From a checkpoint of a small autoregressive pixel model.
Model: 16-pixel images, activation geglu.
Training: soap at rate 0.0017, 15700 steps, batches of 256.
Data: 122500 training examples, 32.8 epochs.
Rows from block 3 of a small autoregressive pixel model, named by matrix and row number. Rows with one number belong to one neuron. Each number is 500 + 50 x the weight over its row's rms, rounded and kept within 0 to 999. All counts start at 0. Numbers have three digits each.
Before each neuron's rows are labels from the 100 images, of 14848, where the neuron reaches its largest size: "strongest on" is what is common among them. Only what is clearly more common there than usual is listed. The data: simulated grey scan slices of phantoms with and without marks. In brackets: how many of the 100, against the usual share in percent.
# gate: MLP gate (model.blocks.3.mlp.gate.weight, 512x256), inputs 0-255
# fc1: MLP up (model.blocks.3.mlp.fc1.weight, 512x256), inputs 0-255
# fc2: MLP down (model.blocks.3.mlp.fc2.weight, 256x512, transposed), outputs 0-255

strongest on: streaks (71 vs 24.9)
gate.437:421526569495426420595470500424521552445669436569511508614385489455456516534531488519417549504475394534473536435403470529541499542498519552446468551537558510429596571476531493558438494488539514418411626408482537544574514567517554516595457464415563509516476548489508563517548507582456528485615486466480416527480416428547495495504557452511492436481490495473549545472407443495435505495480454519553533462514560483477509532532493472459535463465602600539530463459558483506485511473493448519491450411499493434504537514537413498439497419437548500490461558496530486546527512485492522451503457532525522494479505497473498604544492519548528501601524550520532446521479481599418603546489589447469575528493588527479509551465534506560444523480519468432591602454423531494514466508486612
fc1.437:556553505494510551439539476422436489393498501402559445447545485549475451529549488573625546448522509479445478542556412490494441511530606460516507544423546468522532508497564538484518531460439457425522564549497539476504489437388415509568418522497558504524517481507542538484558489455533493553455433406500555495547409463494427492424441527564470459438523498566482426458537537568437461526507553533445578462472568427556530588538517623496547520531499509544427546457567448420549453542446579478455494526422460422414558581553464456542464523519519396578491555502403459556522494592524482541513474462491491488504447624564538479453563569528445530422537462543569509457512513516487459492456464567487470517341517580457468456453475553509488443501500466513546492606435498595511542517532496
fc2.437:535424529511574477539376465456429470467448503468542483486545548458581516465536456495509351556537507412535495557490535501563579432457461536605401466499446430510527538510534579448433519513525513493526501494532519507505418448587520478534480452491525471516543500597546449535559498478596509450493475458568590466559525511501573594524500386543417486473530523416393506394601481469486486541523500484432485516479513539494522482458502441455477406436431537412498453452505397486444578456487571500405459508469384492523514502533440482500561512431455492437462547492448478552557575464456528561473572552445525559455518510520503512422413540439468487534575480489525483528533464474511559552604559501485547465543538395560371467565562517488542457557549532461497560426422449505462492574555475

strongest on: belly (95 vs 25.4)
gate.206:545559541541564446522587547548440537516468516382549487580492437449474481507463527542593434511462566576548566534480447521561582461548491473443362530483584596451555606482450524494589459488469579496499490529511549504516518560429543470499500420536392421559461518487548507537483518462523588543514468432502535580559452518531473502436461517433505554491491532488446535509455469501469535521468524518461564483402521458512532627452416484466455623499532459516426549473436560477490467546612472522524549485460488553481453411474457535492560512496560433478454497575454474439468440540518426366558514459450486473404537501587540555520505545473493536437523552437509462387475449513576561460554450528458424526468549529569488502499582418461543465498511539518487485515429394528553436587482532
fc1.206:479449458550529410520526542486563417601509481472483466511459514446395454436553432543490555473513501514453559478464502605486529428473362509510566504440497620498545558545479493470488528523489599527475468483563485424453616501491539507519436487483490477462471487551416502468447521560441551519511501482577430530476579373524471493517455542456520572474509601609524468491504598513571517550438395489556525478501455435464533423498478436522605466511463400495597481460408496532513511547462468494513453509533533544498517466421424480496506407514480443559522532524466505565516467441431439438497556474548592426488448506608478470487475454485460528449563499506523428536546514398498552458553496469487577460427540553447475410475567647539526492492492600491543589450461577498472432544477474
fc2.206:581454453520409459602446503446556535426618518527509480571519484529526479522488536468459476486491469528550501439610501499532514506502420513453534495431524568467532424511529579536640510557466472417434503540564504476489558404539506501549533459413573352544497411467600553516468516513538535434562476580412553561459491504509509450545560544448517474466516557481442565548500437537521469448542587495491552427468536503460434588557577490478517502472463567460443453455579435567485443494611496531513452512533478554474495565546479477403565526498430467502447551412513468503501457604457548514504478533560468517431540478468582461484513559508567427529497489505459551475601516545481386481426482500529481541474587481553505514383497422434531526492521351538431446538525516504527506464491551

strongest on: low contrast (60 vs 25.2)
gate.112:465457568486508504585569585548456420521494450483486478517459521610431521529494589508488477535615565518476488507490456533364570440493418534560426476487576569603601578442485441541461483496480511502579481472424517476492451490474560486400594402410497488499490498495465478485519491539499544458551612452605546549498501504460498484527500495453485511522440491535468501570574482502477518430548433424490495473501488501458477528438569622374514448500563432489443550401585426455517548500449461438553498506621585522473562499439443547485562493450465599384540430495536474492513613508503530523544512503442552445455416512464520484469545456498536561471521497582390502495557375478466467445528479477489608457547505504550474536483507477449479472519528485519490421495542423542460541514505492
fc1.112:500573566603471572450466493493490551440548458521445463443443558508493446485546542530533380441593496460439528468468576460462594530389508473500497560503479493521590509473554434583472584428417519518454471492518472486556568461423493518557533512528469552421547498468461419486410596430520520459451556508413526500536451506510550442517542430565469544500475452525605517547362510520548452571533524456553466485470458426467568438474537463425457511454490435614456465485490444430518488542488534442480469512605502543581532542576592542498571478561525451484532503411471531565533525564480564553482481530471500359483550558443472532498516518432560484502529530498585461512567453571566546533485376537448520471441448538522514532556546488532487488486567526538489576562500602497569565504533568
fc2.112:439503517484435358463502503536470509561462459466503506528544497592531582581472502631507549503511519544492495435545488505558508435534480537463451390520427519408508505509592466523544519461474492529534580422534526524465474401564530507458500381529510545376493498540419593557547542574490456599536573514594492575470480452522511618477574512524529442460464492535479575474492496426545485508476509501498588550454566571564473455509468568557463511513520477499540584574435467498509559534507519452501494563483492555673498502544437461512494560489457521492589497557591432516553403462469525496565448497496478408458480517552482513496557515574571526338436549530444472458521498562439455447495501468472467491487444464428497611477465575517496505510486489445606445504576478505544485438527500

strongest on: low contrast (96 vs 25.2)
gate.509:472442472409458514459493442553441569479517549487527534547594595553474575562475448482416508515556450533533526482584573521510424478499545443449502508540399497469548464443566435440502465441505444476516527526448567531545538532501518449559518537566527482415429532511473568502520537420570459467496573509565487363469533462526430521490422494515460535484517592545512513488482475489532545473479472419449567536532494511479506499404462540447582596397497453438469492443440437538495570539516452516498546406475526540505563619497473487478477467491447533500508561521551522498444546553453627421500503548416565481588526534483529571494442558488541464428540573429563401453542418375492475522501520462529565468485579477602481465427594588428459566494486501546453528544555421466562558490466423
fc1.509:450563425499521412518528512488481569469536573505541525516536524553516499446592430395488489476408498481575535442608535552474463486493449515424553440523456571508431488502508402428558463493461460381520529566447548495481517441492490433478549509511410467454492498407476445516589490513517522472448464590432579561488515482487462469520500545564469408482439511541520512541475396566432491518497478485468533515439418516420494434526605491497464510464500453550467488494477444449465560536493595505505529556503497525423443381567523414495514467488506475504478535456457358492525558515482475573478570497533509499535457350398488496441526496481374387499496446510555569497499453522467522521508553500433428526507553502481521489459584433456551557538428509453510397379595591478556426483463524
fc2.509:478507567474463550466523492422441517573444514605465547445476624450621552525485498491515539518529496473469467493518587476545424516477427507531616445484510545528486481504487474473463522521539536509561443429479471576520524473422610514434576480558551578540465521592442532400542555464441541489476451390552496525463452510493442528455444443557460501519460434582581483461504494458573543510441456451562387484455553487462632535573523504549500537518488456447430541428544437459603585623486477579440452514435536465502445540512536486526413559479579564496524490581456530392534515520435496415594363560527496497483454444487545525480491476411486501537491541465498533514476506427506504491624564513527491534573512507546415524493492525469610502511480561555556516486545480555534511509523494

strongest on: chest (84 vs 24.9)
gate.190:462565527440474516488449518564496548546460521503477531548473570466497471513579520504445474514497422531504510491584519425449508556454327486554517550473557446534474411482484541495503507376463423479548484452524367431519478578534441516585527505490460557424524435462548493482494478535497502426519508446485406435515435550507423476502507494548518459559527461545476613539499561505464490362505472486650547536492495483508440598568446473530500416526520482531574485443518559534450500549424578461486521549523397541478532480461525543444536492546558492465422442536455404543592435541457444395447429470609467490592392534424442590529581463571528504484457430474475504512499493552523598538488553498528502474471562381535540493534543514475493499496427487489500419553459503483538564479535465
fc1.190:474535508510445522542501483549450536521538496476526524479474449628374485507565520530530541428567597501409545522507567436451527417517484545565465434505566514586449493494500485562524436543518494551494452500526419517445465449502525467375551597531463495475515499509522527529416486422447460505518497503465445481568474467507542461577465368578483552532454460574470522541522566437511497481489471490602489565544452598531503489442430469547554403453607456541545432450534457540479456491420543429450447526553540494448456502529491469560571443541534584569538505546494541436509545484494522519448541470497432482530471498509356509535436560451424473548504567535498480438393556454517540608455418492600524485541515480582520613472451560487472431549600558460525558476463584476509518501424586
fc2.190:523508429521457559487525420511551484471496582486448477551513521496591461556491389499599534534426429478536486521479481551472445471413523495419534488558490508532547471495509484523495418510444561514479508439509491511423510493475510537401470504443497619534510491460488466536505469515485556516427521454576566476495413503444539488478547508552536495427636521494466479465448529476503521508508556594475383544555521506499392466553453506479541428464513482379551591511529533527549426475513462513523560488457540487478530509471604507548568536427564420525380627498482486549522445473460547505517530550478479511439502539546495446431502480525475569512554499475507328601519413541497548519453509452515503553393510472405580378630526478542459492571526485435480584504446609501525561483602528

strongest on: side: left half (88 vs 41.9); bright spot (45 vs 16.4); several spots (45 vs 17.4)
gate.146:544516407508432555546447481451545535402491558462498531518444495596550439517438505445511515480472495521474440525576526531494444553545565463533574562523464520488499541505485447505508519513477545548488435555568483594538433429575540461500512470442359470428597551486548565457600548510489546466538478598480572450476578466573501493477458451398498391501535485521541540515407572612575455588479590538478471375518426478534470503490539526474474464486429518505462510516592471544472513483484430564461504506412532527506551403415534455504558603525451622454454550453482499500508569498541468496485489513556453508476427543531525475549455470416439575448547463529524503617415511487527434504468522531587553449418554492548513518609522546439514546556461484498478404446467512465445505470554559
fc1.146:477404467454540572542507492540388478534503523473496561409474484526542522458488556480520456463514511424555334513573453490445539489555542599480538552466467503373502498417572466488459491561541428620482377516509460360484571547483395443427542581533551533564418519594527491498503491533509505486535507476511488613424477529449463507499468551535580462480505401454432558511494509520438544559563495466477580450508438562564530496485380497529515537509513513505491531462477439577424541495420531475415477563513468511564529430453499449469515493532503511533471438476509497423515488565461460447509448492487518572466445592511518536538489496578389497440493361433570519452560397470521540578481517469496463548441564503518497571510490482540433474493517559432472502496506468517460501565397463
fc2.146:596456629461496423503515583494501504502579463443512489548506533507480549503575401474581558516524514536517482307471352390514496429516532594597460521474510461451470547472481538454489498498395572438654513470504449471428498544444539500518443488508500484527468576460485457495469449552461587490522530599462442428524449494398429440410551461550514497515464601521553487498471480467548436465495576384542512521480430520432460513522560466464485455521470445536554478511427490568528456487519549489526529451416512527516520585552567516513478487431538557466552446451455557562524527552519503582502551423422600530483558544513561574428465504503551477542468510505470509456497532480457532506478463476449492489621427453447540492500470498519488507494535510501553628507462473537525561437555448

strongest on: belly (92 vs 25.4)
gate.234:466550480489475485508593612516465497601489528579491542490420488480447545499436463580531589450451515538507456510496531556491519479403483586529499461504603501558456451469507570468505483488435521489491527484525593515545497522455432481448426412540496405508486459509545508424528591549482514458599462500547483546518498551598515576469517510415592508609582427498557517504554473519488455560480532491490480455488419436556523465481602500527519537500494442583513464537527486518557547432552533464507460493454466524527488475480566501376513533517370562531456581470442435603540589494500513428556513494471563362454417446415438556440556543501517568504436535536368497552487528526554486420528482545486527595510553542464435539445472513394520545424547525506569463497558464487503505442388515
fc1.234:532481476534468484531533480435573576388431513495461497474496410518448498529582544518491545553590556419449583487546497462507533495614479486469487549464489499538570476432574550510518471548518566463508431451460487555537492567429483463433478444538459477444468464552471515408593502541512456455438519471444481422590389497541499425546610529463511504547452492606482466496510561393512563396518585562441468543494481458532459511531529470517542507519515400475519406510508499518580434538540429596465479544499416598538499437552485504464491460457409530515413477465562441514513436482441425511406479548506552608466500483579435475582531531500506381478619423546474576406477541540517493423448491506480442499573474462477525490561515514571481483499531457582606441513495546441471464516490510
fc2.234:529509466540454389484545514545436465557556535534505545513521512381464547543462537465433613468511509450520465493416540491434440484553584488561535551510484493496461497428446581444466517470563487483449504483570413501507465443436455486503531467517545525523395500518485477548440437465534598485459468517498588588503434548517470526510542435479465457559511415396537555503406542521596418522444517509511490498548557526567513626450488494440450466449554571506521600478533448431469494549590491470497499477502437578530535606556556526492491406569476433426427436475488460553461556538497521376563524598537464455491441517467336507513528473494372500527528569536512556518444439611403525493485425506475500445462514527502476442503545562416509516518504532460504600539522450518472553489511554

strongest on: belly (56 vs 25.4)
gate.144:478545533546481554451436465373485505447473527498516586493415506555522557373511503461356487573431484459458555522534501459503523586469521500393459580532521490499454503550514445440484510423549530481558521525512552524467500468511528565515483537377443560411459510517371571487567490444498475548448604440584504437573485467483517487464531492541527528595426453554535494452511501470449564440498486566540476515457426485414426549515489489576479509583477597520418471478448471452503441606423543575516478483522567529458472570527565482433465520459501501506533442452474547508538572559569540513597544522532416495555475631516438485459484519584544474451582553479465449471484482558553470631519497517577490473502482528533414552513389522517521452508551513528531465464431569509497488550576571
fc1.144:473483549504507477550520470663495540511605496535562568488519392521501521557550498509527604514549501543522487488442469482421527471474593462578546533543546407551426490451458522608454588527474458490518555483491594564500557517497515517467422481575514474537435518449476504517481406551505471522520480526617440477504435529406385495496460474472461531484574535446403524575489477591614490471497420459570486538508502526486427501500585519526446485482494460572457520506481459433570502553439408486443465554603484427445543459481485497414518465433599547517490437499443543488469457626432487499633532443502469518423534498364597506592575512450550456437452495485483531485427508455533512497593440562508515519500502453462528567504554471473475465518494487488526421503556467530568545482532478
fc2.144:537472389496409461442488563474443500522472533419482552491504582503607610437490497556542509592504537359506402474522513460543452471586511425519479575472473480531574436445463462507495529538460441496597477547504429540526507473386450513509566493441508474455428615423529467500487542566446491621512536516518535497469591503567543517540538488542580505522446449501562484477433533524521474494490490544483499527508495427526441451504516497522533524519485474428548508521453491470522543522507548509525574578490491484489426599592521526601407493517410472596443509511461352493504491464625545612530441560474488555534490587510408467504545473615500526493653494522436461504506504529542447489528544475524528474461569514540592456471512478432428470516501515549565546544447495468474463507514605

strongest on: streaks (62 vs 24.9)
gate.188:530588484562546460584496468535495524433451454530476531390480583473525508423507576534538535494482545587534477419402506499452533412501569568445576483611424570486368490515543488527482432452480558589504496576421512475561468468559588543542493485532518575539429475532531511503448508430514469541452504498504534420662525493530490499478468411463528522479484500580559470471540465474390566463442465424499485552522545487490480583530564526449551408507545446582517536534515505649481553477453494469474419417429475510504500417541498577531429516560493579487547519511488571504459451517519412473503552476529442582452549549558579525556511460488468526502479520498380478552486505538509501466579429475589538559439441499611500537544494528480511561451480470518444450574585481466491446537557483
fc1.188:523496535460607485547548448449472558453529520537578479486637419445581476489374486430445560515537523544452469452488416517487464425475488558517458465529482490466486463516548504450504476493550518476364518536552412498471498443427471484464524453434489470528609461572501392498488510519530506521526575536427494421456456482449502558535557544525446466494511507554497563483524464480516508468561385407447551442505578439519527523476490439494531437534555460522541437528515589490471519436518561508559479480492431478447521448612496488465534489356521450452480363531572504454480447545380544495485630425500428547535425487472496420547428419542499456426562530534554513566459576516554598451472571549493562469527440438488481471502502551526518432529555519585504440506589500551479502470478555
fc2.188:450444542510439506447436492489480503484483554667467398463612497513426507565424566573479466481533503555443477499395547469491459515531540393540524545558537663511556504418494488545501541542400463435461546480508543520541563487538546502530533473568450637478501432600501511590622437409408493562466430515525421507549528569467500458472482487521535484470467502493607541550508508546533445534447534598403515527468470506437520485551586451543543468519522514482546586597579474552471340454552525485446495517496518482478514525471497582459490407461504498494519561511493535436542538532476488474512526502529494502529626485476493384529485493534473438472526551522513502567543509491394514468473542520489462414479461529528474570407480515576480476512465482552476467552559522466424535479517471

strongest on: chest (91 vs 24.9)
gate.436:465525442473600531429499487523459576569495527561490585557509403511468513595466434533502519473580469475483539384496544500491444520617549500507488508510548434425516522488431474459476532575444434448505554534558524457557500442464594456575498509483544463449473529414496526459531609450361490478531468519510468494491528479554435476470484542531518479381413404544546460529494532506514518482584542474541450445404556545486515559494440473493497529537537486498439486416444516430613555554463476578541438469537562455506446527406448504565525443473437514501474554465490471501499489483450497419553495574509506471540532576467521542544522436488432417513511365483609539436510454539519443492597466477543539558515564453441472473516454525461539455538544453427539313520473527530560560402543476
fc1.436:450517496487510523574481486505519514511497445504550474454463535536489530460507452553403508593552536573527472533504451415485550529377484556442493556514492563431521561510474455492500420423511506462529385478557477431518456529527528585447507478524424515501454508565413484570493555540475453495512462473574402542492473441576458504418511518431506504440586434523597604448411551538442433526555550416428572470455490421529424530482495528469652498462560545483491456449516399435548516490451495452549385483482477513537500553497429528529576542531531555566454530410582492559529568456509532460473468466531495502464526485474411483529541485477505488443461557519535426498443652481419499487462531439537505410495592456448384434446443537510554507522508471448446515519471651558478475487526542
fc2.436:438438398474546416464548632486489485529492477485442559415519466473482481556513520441515524555541478515512482508551468533505423522485504594437547543492536469525448478421540496577504511531389494403432455565531558540528511526536502477452487373460473492548468467530586488465518450411592643506435501551550435483424496509437498497504407476600591506588514493554505434585470548481456547573530427498577404507474542546417613528480587507459394514516486401483421473519521536492490514583526515512589561472417561612485495559531484459584501465476470575439549506497375500517503522517439498594516563478472535493582483514559537430446533471430484577542518462547486430519445576519498443484515455482540556580485529442497528503515540495507534551520477454494505502465561519576503535535526607

strongest on: low contrast (72 vs 25.2); head (71 vs 25.4)
gate.342:572533497554536536481514385466369597555445457400500567490447486573399494521566380511581436438500470432518531523468596479536511450401493456427450503522436442447500496543440489463481456423516547426460533507495481507515371618489539557520549513470550518530559524421512490523554454485437568498486482556509460475526449442465425568493486515552478496526469522473528500554463577497567511463515483512424466478505535503496425502418535605515449531602463487487383524526553554545503557462483478470493484518471545462476412556453475508517539547457545505476421473531518497489517497513452614508484464457422434493476578534522469463544494538622454519634410381470430510452533513438579507483391517451408406463496501434504522545533461465466481509532584483527476509467480562544369540494504488
fc1.342:512405546481587580515535441567395475518625490507422439517488425510509553590447524528460533480540569403522490505495472512539501456534521462520427465514482482507542462415588436541441588448523480453487536540477364569459467420541569542508417549458501474586450537519576542554569486584588487479528577439486431536463442418495538564483500533549510471468415477483494516559547456553538460529456484492533499410462583531525470628497568500497424422555517422549565492430452506517469445506506608536459528486560527515511477527509500537500401400412539479437504430477571497541570549438424539550533526449557515492485470533499480484512587508411529507551505514423562590467497473444438517533501504478469481499490533520428671450453419516510427554484445558493471440533474573483522540514499512
fc2.342:559510549455524462565455467516517491476538416510442547517565514574399542473481465507469500499471466583561440507442514453480531473537499483511453419526443518495540515587519428427487435624548484480516528392496552484540531527450489538504479450498504422469519516556518368573533514534482426510534453532467588466536520541487428407519508588583571527454519571496514456528386527490468459437487504570477487567559579425533509397590508502602453558489451493588464534521469445559533509393451555469540506514598463579488498600518489555423408487444349403497459451422535447495500502469474530474539550489459474458516559420486509457478420474550502519490486424494526631431485453522590510503495510489533499458563453499603451554532597441456515464487576553508516478582428493449491552526503427

strongest on: streaks (66 vs 24.9); belly (55 vs 25.4)
gate.493:534517537515418500471575523488545520465562526483532401552483574493390545392458464494549462530349507406475610468445470497508549394534425454568545503461511507476426499389568549548447439581470468533490503401536499525565515513454530502608432499477503389380510516502518475498499502491552554518572456484482507455444505415541443505451576535546545474493441515567528491501544506469445578428550499530414488578496492502413466470576511529535485545457433535541499482488538525445511509469504556500496557570479469423508476441467552480528518485492538550578441493449506529435509517586518461495486480518520499532468470468391479548589472530563606514546568478528539478390481509509545394536498528577495572447587561561474518515456530580512563452475561520518476542340478474612604459518504468
fc1.493:525522563488530499448558495579367553496488475446514405433544520437507548528694497456521580512502503554518543495544507535445532536540408515562588476581504522529512576419499451545501535407473550477637409558451580462562465469440554516517479528565402454404516524495569556517462501456565544430487504429489595436523464431490458583558471487552550523548547405510476509523556587518505492445521493512559427507491567575505471530468576528466532530463482384591437467492509531570531517517501499463622503619507468554485500511554477460448424465456540533429537478496537423517534514423524505535512450494482499478538496561533436523527544476564490541474516462584516531462464477459507547406447510350516473534443505514534568415559474441525516530489553500472542543412518492489542461414494538
fc2.493:488495467449430489453483523534470513444508560634495587533466491568493427503465530527487498442589474415528501483510589463484484414548545474496485516436535568518475440498449498486478480543545484531380483456539512567486534508418345548423576511550532574523507570413510494459525550567510522408531473553466517495436475491505442523519629480473435580423442503506491516507449498555494433593497539568451482466536551404441492516422440481473446441566578426422409444572476506585468520523514482495529484521526463442542471402421502553582603546461493436521452508485560549448516510573567492520473547511457429504476540494579443517341478601471559466498518512479487563526528398511507555540486423572525579449542420536546442528520518525506510424486486487549524513597426462450427526504557485

strongest on: streaks (97 vs 24.9); noisy (71 vs 29.6)
gate.148:488522479523547506434422581479609547379532575465501428530535520544477425551538438513483543483430495542494489594499531397477523477526642538451479545478402508565538591517528496480344530478441491514516476419423476471475424509563398518477439496575566545431480481523536518487520546464435476535397497445419435499411532555491534539507512489487462525619432511525532551451515455571471419521452532488493500565542486457485511547532508496470457468433560512509436401450469557476398601511444502520522544482482480434466463527547492465521602501439409516564559531475506649423468481553524461469480533443530481534603471541483483477459420487556453464538551565447515551520534559549474554448500526497430491489446541455466534563512479486459416558577513514450536428435433537459467597510454550
fc1.148:436450527521522527467481488536520383489461461504535484572499462545561527598436489412577502509457512499459534480562479528559461475497462545434540487475553577567469535552428581431489461523583577460518503510461484517605505416597612642467492442529486569515519566486479491398564467525473431555589484461558552590506469501490443436429497543488541516435502517464612456544566512552474510456548460525435438470464421497593433437495465499551509511396500441454424584620506493488582580559509440436565460463506497563492454496379511562441610454528510484505549469537531419543495590527405514518489500578478487538458515545525524496394449514486466522547505421511496541498518467620535401525488491577478552460526539533496455529526554467563490536500396552484552492557491469466482478481491554
fc2.148:451534525454512547539563504591514542469536524400501423486506391479566465434406519478522561432535440484476475645586503537425471555571538574485476414432478525482600516589505523462474568551509505512601399466481495548504536570509417537490497524514606483508503543528543540531580525442483588541454528458497572429558544462530507554481510428440542478477572467525535488521542491481419414511531472442565553532518553472382355487469513498502476505453468555530483495475469460531517410498458616501477559560540466529546519479558510419469576537508431462540493548398498547474523396420589532537496527534558466504563529525554501506509521449538394450434493552494458470495552550486437463476488454480503529414480457531581572464574456642528444523507411462494474535472525558488516473557456422

strongest on: streaks (91 vs 24.9)
gate.422:518479508485465593525516592548451523497424510416490529536507496495430529580466556572513555604610478446561498516525550659479590516480574544466554587573474562369370513479514496509456462507624458529544530471461499447494524521540472509534511475442462543559506523560494511490549518373441484423515514510628471497534502578514374454480563458537515473595490523511412499507456550450571446453477481473479507543471532373513511407551597482556472478424515465466591457457513494474494533582499499558500514499486535531469497486529548453518518564448489402445453518475440491484521531481533504384515489534619503504531524528425451562479512416479518450500527526574477578548514465604540542536488398501500497525461425501547479542490569560439574515518472572513456598489500437548445533541498522
fc1.422:553574525515515472520484485502579502553490455508494563462627481519514490479485499509549525494534551496409403444536523448551451484468579541452390569495407454468488543509594431422455494454546457551481474468486392482432485507446461538581558472569464433507427452421449518564496509404483540627391564441540591541553505544518465537528553497410455482504472490475634497489558567492524541489521497553468508447569465521513430546503460486563501447505491519533455539393463528496429589461406561451519493439568530548483596471484501481489451503518601569496461507485465480477547445503513526496470476462360416482523519566514506603486566554608502550523530439434568526609524479399517481596519590485473511450494530452546486485470418523516537527567472548595521497540444488403518442510500497
fc2.422:472563520534473445489501519527456565562516533556492494475511523507434567551509479458494507532577419412470418488561568547525520423486442491490436463452441445569430414493455515562534498477455556488548422496561558533481386510596581517447569565482504506513537562486473424549593434537443487453535426539536554489446602444426458548530574510502572523447593437523445478508473541496398427495631425501494558435513536503508421486519572437501505518515394550524474464532557450483464500533527527553413432490459516459463445496507504542505556542573538539540554506450497464428478469543495448559657437466466519544435433451498500516482553494411556535513467608506587506508566479513479446532496520411492579515530503542549584489526504435499565456540580632393466516514508551477505559392527488

strongest on: belly (58 vs 25.4)
gate.118:480462533469515512530630482572441443485453532532575464497527536434538513476575464463408491493550558534470384361515576485492539539485556568502548536518451505375520469478474482574520471428476506389528489562533529463510610512493514504567504461496496483530463543519495574511479571620468565531516406465478569566363474476487489474466496463555480527601470425587553568524529453497454559441443607537496496532471524478494568543522515507537556508573546456562416504488521508594511505476562491410495406466527532528527542535458484461567486500473592505445446465557501559476548524460548462475423418551447468558534593458524475476544586441551472507487545626514519495481444536498519474482511390498427531509393503411525519502475573566457499489536485464446541559578434567514486463638526474
fc1.118:442487541459528487472504555645635481478415568617543455441483459439568562444572462586515489491455539523490534414474480596437570525517553494601476477520528601510445498512519508497601464501442587539530449486548479482482462509453491467524539465449559519510484491396445542419432541543441496464509476451431535467453431398511474491470518519504457546449527484491541552550537491493511470404502499591479483479456414483486505496543468527432487537533506481548512500478586502416525399523442561542485542475499503465398565562431430536598442556491445562527457550504556531515505452547440527503524479469555542488503486553457488437582516520552502510456525458576394519541505464604493433557518455527412469361559636558522472534423429463563497495508536548491497583438425467518437449590508513
fc2.118:565535542515427397564466427584482662495481517521509553481412441469433482531526549528501470472600475470510440509530533473514498464576449503463587465499466539522515488533513558488450520472435411459489480465454591434473509479445459479428437626524491496464447363542547408509438504482502492523571405529502488565466399387512436540528580558590573629475569464536515525510497439489451523488480433555631477531474506575457513547515534458495508462453594470529596406518497481519485593432396505409459506525500510470484499456468507590483476454577442537514539470498499516498539532585471536478534531525513438454553489591415458470505580436525513430427535537643517523441490552505557526622546494537528499535502484485535531508465484469432525507543517418532550525509497558548488506517479519

strongest on: side: left half (75 vs 41.9); bright spot (58 vs 16.4); head (51 vs 25.4)
gate.77:458498481452493556541517515442487486445623560510472496503434504490479570467457520443476449497505495489492434515508496509486548531456549380501390481573486579436463494476481474477512540403490391436429508453507547555528511458552507533563622371440433514467580513491511500554539470481471499555535550513502526531355554607578570540522536404515413430511467501419462467628562505446465580492492543639471445488521541550456426528420531555535486538499451495490495411498578488547476501414462419479574490503479419482486546499466456527522478589525492581497397559468520473481543532405431526540484470500524547408446462486559489485499498578494491513389486439579511513530401519397533502402523558420494463478499432547528462539453466457524540520429444475526492463460467534560473536587522525
fc1.77:571474488476526531488521525488420493557474541600555591453545552464616563521544448486527442466479502568483544554409465488608469479543619511601529513422413529485474406517569447423454487541507420500459497521462476457553521527462566593512513504568554574499532549461543376370409475442391572574484462466587460537472441517484500457446474519542476489455432482464498532466613645608413556438541509499525602550551526572462541459539435525464480567539528551485555480484512495503620429483546511530457473522497480459488534494506554536474496486465561506410515441506433532436575516491419527483565538485518562577608457513532460493512556520537493534477529432473483467415551474403461474465433481462418460557529509505510509544481475542543484541529436455519496491506542471472473463493559576
fc2.77:509494532491483527640515493469455410500462465526498452523434419421474526491442402399556562552514427562512543541476520474472561508422485436472436481499556510520464557584525501515461531530427495402652410501473451462454484532500464467491384463543512472473409543492555429625446555549582383468514600474459503576528481501496489486527503494462465475441581478515535440472581565456510448525488462421550490579493594471444466557520569511534454511467566558485461510470388514477491480626510505433477454432484487579460478478461494590440510483472521489428555449557557586597374541564410489510495517547480504487429433540487568500482454515509514453567564536497437477510465489531557532562536502435565556553477489401478565515507486513482440503486599502529554527533542518468515466566468578

strongest on: chest (76 vs 24.9)
gate.235:462510480556530484443569554509469647524592518544377535485423478502446373543404522442479574457496459554465556473499483427391468470488499551500511530441561574534399517532448594495357525504534518457537422495565474476544521509538499503455477479505509574486440510543539451566491514492503532469532445501509554437492463458483465562513515505499485474487484428514548486575526414469496547553442552475583592505558491441446457449488559521591421491453577497528500471458455463500420519488503518511539437521519463469535542486495549438535514457452545447514507404493592495546654452513470446518579506484487425511457427568612443490481548606515484435477498564489489605556513573481431451572520440432369562470517487459453506478551540430454556497522512462488483530589520510451626521481521574
fc1.235:424557533525437529484396488456459455413573558519530502603506519485436436471553454483545504562517507504474502542470506504403484477560431494536495504519539561499527432473448386434539480476577543505472562491489456459459514497447476488506520496452505584546452434423567456443482544607578467555491466413486533616503519448515452453473463513513411523533557519437453480550523522519442512551493549502540455529572562486607505508538531483506529511515502578464501486481420579500527438503524506447454562477421472535453459484511557509600577604391472625488540446527449579505505467471466551527471547476566403558523460532518569517542446437458489519499477471566518477554500565481487539520492560446422588481441542445535524549455465533476505427588522616345581567480365487399443585506451468
fc2.235:510472472448413436499601474559442544505556572432419508463404534544572487493441508447503555482481555556539459474424451503489525505367511563398536446448522440466544519495468537535513545534505500473502495484561577471527466460382563472398476482512487519487486628434477458476545552562480445529506558493468399534476432594473559498550573577454531472448494481483542482516559416473538552588374482518538502482470531419488557515432570506535613524441520556506458565538527374435439539539552479468473391627533472503619528478517512458486516504525452451534478413472543494556565490513589521441566465445425426535434391498551500515521608498449490525472520501515558410508491525542454477481514476476525414481524545516492491531462568519545532511397471495517453455493490484554486465389559490